Weights of a small model that predicts nearness at each pixel.
Model: encoder norm batchnorm, encoder activation silu, encoder depths [3, 3, 3, 3], encoder widths [160, 320, 640, 1280], decoder activation gelu.
Training: muon at rate 0.0016, 4600 steps.
Data: trained on renderings of 100 made-up gadgets, each built of a few solids, in any pose, 48750 training examples, 24.2 epochs.
Rows from block 6 of the encoder of a small model that predicts nearness at each pixel, named by matrix and row number. Rows with one number belong to one channel. Each number is 128 + 24 x the weight over its row's rms, rounded and kept within 0 to 255. All counts start at 0.
Before each channel's rows are labels from the 100 images, of 14848, where the channel reaches its highest value: "strongest on" is what is common among them. Only what is clearly more common there than usual is listed. The data: renderings of 100 made-up gadgets, each built of a few solids, in any pose.
# p10: first pointwise conv (encoder.blocks.6.p1.0.weight, 320x320x1x1), inputs 240-319
# p20: second pointwise conv (encoder.blocks.6.p2.0.weight, 320x320x1x1, transposed), outputs 240-319

strongest on: white
p10.202 [ 99 126 156 100 121 119 131 133 128 123 133 100 168  67 136 119 136  86 167 141  91 158 110 135 147 146 168 100 118  82  94  98 133 182 172 126 144 112 150 123 167 119  90 156 156 121 150 132 112 109 138 128 115 144 124 108 117 128 122 134 123  95 158 106 124 126  89 143 107 144 132  89 144 152 125 132  62 133 138 111]
p20.202 [138 167 174 117 138 136 165  96  94 129 141 144 161 126 148 129 119  85 142  83  89 130 129 109 113 204 167 136 190 123 109 136  98 112  99  91 132 139 171 108 123 131 149 138 135 124 106  92 154 172 139  94 133 122 142  93 114 118 126 140 133 107 105 148  85 155 137 128 116 119 133 134 136 101 127 180 126 123 113 156]

strongest on: red
p10.33 [106 127 119 118 148 111 130 161 154 169 163 133 113 129 146  95 120 116 148 114 166 110  90 131 112 118 123 139  97 125 127  99 161 117 123 121 104 110  89 113  99  89 140 118 104 143 167 146 123  90 134 129 153 175 124  92 162 162 166 113 142  80 105 129 138 167 125 184 122 140 130 135 136 123 113 113 105 152 111 133]
p20.33 [126 106 186 132 139  71 106 135 142 146 134 139 123 107 149 119 132 144 158 131  77 127 155 123 148 134 168 172 106 164  96 136 138 126 129 112 161 163 141 123  68 145 130 125 127  78 122 128 120 114 131 109 132 114 135 117 174 147 159 112 130 138 147 123 129 132 133 130  73 131 127  89 112 158 122 111 127 106  97  52]

strongest on: white
p10.257 [179 123 139 126 135 115 150 141  94 101 116 133  80 122 137  97 124 134  82 179 128 148 149 132  80  72  93 136  87 132 145  94 145 162 111 106 162 120 114 170 121 112 160 130 160 142 129 141 105  75 138 122 129 125 134 101  98 142 127 141 149 129 106 120 104 158  89 169 168 169 132 121 144 117 107 126 100 148 158 143]
p20.257 [102 111 145 166 152 151  94 113 144 149 134 184 125 153 115 124 106 156 177  91 113 143 118 124 158 150 143 112 160 139  96 147 139 137 132 162 162  95 131 146 143 113 123  78 188 142 107 150 124 105 108 124 128 116 116 109 104 132 113 108 142 110 115 145 167 136 195  74 119 129 111 166 120 105 133 148 133 139 114 114]

strongest on: has a sphere
p10.24 [163 138 124 117 143 145 157 132 196 155 155 133 130 106 155 124 130 129 138 131  99 126 111 130 130 143 137 129 135 105 110 121 139 105 147 155 157 101 140 134 140 127 120 143  84 101  89 170 105 108 122 160 110  96 146 167 139 130 118 121  87 109 156  81 138 124  87 140 147 109 108 132 155 171 130 139 152  86 150 129]
p20.24 [115 145 126 134 139 153  90  77 130 107 155  99 166 154 136 146 126 113  82 105 123 118 119 105 149 108 140 155 127 149 120 141 144 146 103  60 150 140 131 118 129 101 116 139  89 107 142  74 128 133 161 136 156 171 116 110  96 101 116 117 100 125 129 108 142 147 112  87 143 155 118  85 120 150  85 161 101 155  95 118]

strongest on: has a sphere
p10.69 [ 85 108 129 121 117 140 150 126 125 183 152 106 170 133 133 127 136 132 106 129 129 108  98 158 169 173 114 107 165 127  97 105 121 122 136 103 104 119 131 137 126 130 126 143 129 148 145 172 111 120 121 124 115 111 127 175  85 127  99  96 153 153 108 188 106 169 124 136 123  93 116  61 121 141  80 149 140 118 169 121]
p20.69 [124 160  82 140 146 134 112 105 113 144 120 115  94  90 133 106 178 149 146 130 118 126  99 130 112 166 166  98 124  95 150 130 183 117 124 129 105 129 115 158 147 129 144 146 102 119  98 153 120 123  93 103 131  99  89 137 151 186 108 152 128 152 125 104 146 130 145 154 124  99 132 160 135 145 119 128 165 109 136 128]

strongest on: has a torus
p10.313 [136 113 125 128 110 126 127 144 109 152 147  96 175 178 129  72 137 139 111 116 154 158 121 118 105  88 116 154  96 155 140 117 122  74 155 115 128 122 151 128  99 134 111 139 106 113 118 106 125  86 173 119 153 115 148 122  96 123 113 135 124 114 140 140 113 160 123 122 148 178 141 152 142 110 130 138 107  95 150 119]
p20.313 [117 116 114 119 121 132  88  71 116  97 113 133 115 120 158 126 159 171 103 128 112  95 120 114 130 122 129 119 140 123 137 111 139 159 132 140 133 119 106 177 163 101 149 134 171 143 129 139  98 124 157 160 140 111 128 119 132 136 139 166 148 111 108 144  92 140 137 134 141  86 131 139 167 140 150  83 144 112 137 126]

strongest on: white
p10.58 [121 131 119 169 159 147 173 146  95  84  83 114 117 153 133 133 127 125 166 115 124 146 141 102 137 167 140 132 117 132 134 140 136  72 125 120 123 166 179 136 111 150 138 113 165 125 111 110 156 144 110 113 155 131 104 108  86 119 107 133 136 136 106 156  99  70  82 112 111 137 102 142 141 104 140 131 119 103 172 173]
p20.58 [176 154 178 153 104 130  84 124 144 109 164 123  99 139 117 147 127 107 164 106 126 146 108 124 125  95 113 161 161 123 158 136 140 166 180 146 116 161 123  95 109 126 140 130 110 128 118 174 130 167  90  62 109 148 152 168 144 131 111 114  90  89 102 109 164 141 133  38 118  99 140 148 119 131  96 120 136 115 147 112]

strongest on: white; grey
p10.154 [106 197 145 111 122 146 141 134 113 151 116 129  99 137 129 153 108 144 133 146 134 111 150 134 153 109 132 138 123 144 129 115 139 133  93 140 118 163 106 133  92 140 150 165 178 129 129 155 108 141 152 132 169 109  67 138 134 118 165 150 177 105 124 157 130 134 109 160 149 107 150 134 134 155 165 129 111 105 144  90]
p20.154 [114  92 123 101 132 135 131 139 102 148 144 102 134 136 131 163  81 157 156 109 140 147 120 141 108 139  96 148 141 101 107 137 128 100 127 116 109 128 151 166 114 154 112 150 115 102 117 145 113  68 112 137 102 101 140 137 115 121 160 128 139 125  78 141 135 167 158 167 144 123 122 120 115 177 173 138 113 151 117 117]

strongest on: has a torus
p10.179 [116 122 117  93 148 114 162 124 125 137 158 136 148 119 117 122 113 157 121 137 160 106  88 126 109 142 146 141 148 124 173 110 134 116 128 133 120 148 105  78 131 130 131 149 161 130  96 154 132 121 145 113 143 150 151  61  89 117  95 141 128 158  97  78  65 167 136 137  76 112  95 156 152 120 135 145 133  81 147 105]
p20.179 [105 100 155 123 131 124 108 126 173 193 122 166 101 121 142  84 136 168 159 129 161 123 136 166 127 162 130  90 146  83 132 159 114 133 103 112 101 153 183 115 129 123 148  97 120 136 119 107 134 152 154 134 112 124 142  96  98 103 102 151 128  92 121 157 154 120 156 133 144 134 146 135  84 153 139 123  79 120  72 122]

strongest on: green
p10.49 [103  96 114 137 143 131 146 131  99 115 143  95 171 175 140 162 134 132 126 120 120 139 181 134  88 143 147 107 102  67 165 114 135  81 107 111 124 140 126 154 163 146 123 131 139 115 121 111 120 112 116  99 140 127 123 125 121 122  95 127  94 166 171 126 135 130 130 146 129 152 111 112 156 129 150 116 127 169 177 133]
p20.49 [103 156 118 171 129 154 158 129 166  97  87 150 113 130 171  84 164 148 124  72 140 106 119 121 143 123 190 111  95 133 118 126 148 127 108 117 128 142 186 133 141 113 154 139 131 147  76 112  65  97 135 149 168 118 162 131  79 164 122 142 114  92 115 115  96 134 138 128 127 164 138 131 168 101 133 142 122 145 106 147]

strongest on: white
p10.99 [102 130 102 141 111 114 135 112 135 136 144 141 102 148 159 125 134 139 145 144 158  89 175 120 116 119 108 138 114 164 133 124  94 112 129 109 153  87 147 121  68 117 142 102 153 117 133 117  71 155 157  69 117 137 148 112 125 116 133 139  77 162 151 174  93 172 105 169 170 104 118 138 173  91  93 134 106 143 104 145]
p20.99 [154 163 166  81  92 114 125 133 147 161 154 151 110 162 150 123 125  90 123 103  74 128 100 145 143 138 129 114  94 139 132 106  97 136 144 125 107 141  86  95 129 111 151 115 123 129 131 151 156 115 125 118 158  93 106 178  90 113 123 146 100 160 105 116 129 119 102 138 146 117  97 109 127 128 131 128 149 116 120 134]

strongest on: has a torus
p10.215 [ 93 136 140 121 128 117 108 136 129  84 109 139 149 167 135 118 138 117 140 165 141 137 114 127 172  89 143  98 188 187 119 106 158 163 116 135 170  79 131 133 136  68 128 108 206  92 138 135 106 135 150 156 151 115 143 148 120 159 122 119 159 134 122 138 117 112 102 131 160 159 138 157 117 148 123 114 111  64 115 130]
p20.215 [145 175 104  75 128 124 154 124 139 100 170 110 124 120  97 102 129 123 168 141 153 123  61  90 156 123  85 130 126 129 140 137 113 154  89 155 157 107 166 126  98 109 125 143 155 129 119 133  95 111 108  88 122 106 134 116 144 151 154  99 137 118 102  97  93 102  87 107 150 129  98 114 141 121 156  91 153 102 149 110]

strongest on: teal
p10.76 [115 144 118  74  92 133 131 105 163 186  85 106 146 111 139 162 118 138 111  97 110 134 150 117 150 105 120 148 104 149 142  95  91 170 110 167  95 102 138 130 142 101 145 120 104 151 125 161 157 121 120 120  93 126 104 118 126 137 144 125 140 108 169 152 136  99 100 112  95 113 101 107 105 110 141 105  93 123 120 125]
p20.76 [131 130 184 145  85 152 103 142 102 106 139 177  75 111 112  79 147 150 150  89  95 101 134 126 132 110 162 113 151 114 143  89 128 117 128 170 142 135 144 114 136 143  75 159 133 148 116 107 134 110  82 218 114 140 141 208 144 139  94  80 131 175  98 129 153 134 131 162 123 103 123 170 112 128 142 110 104 136 136 140]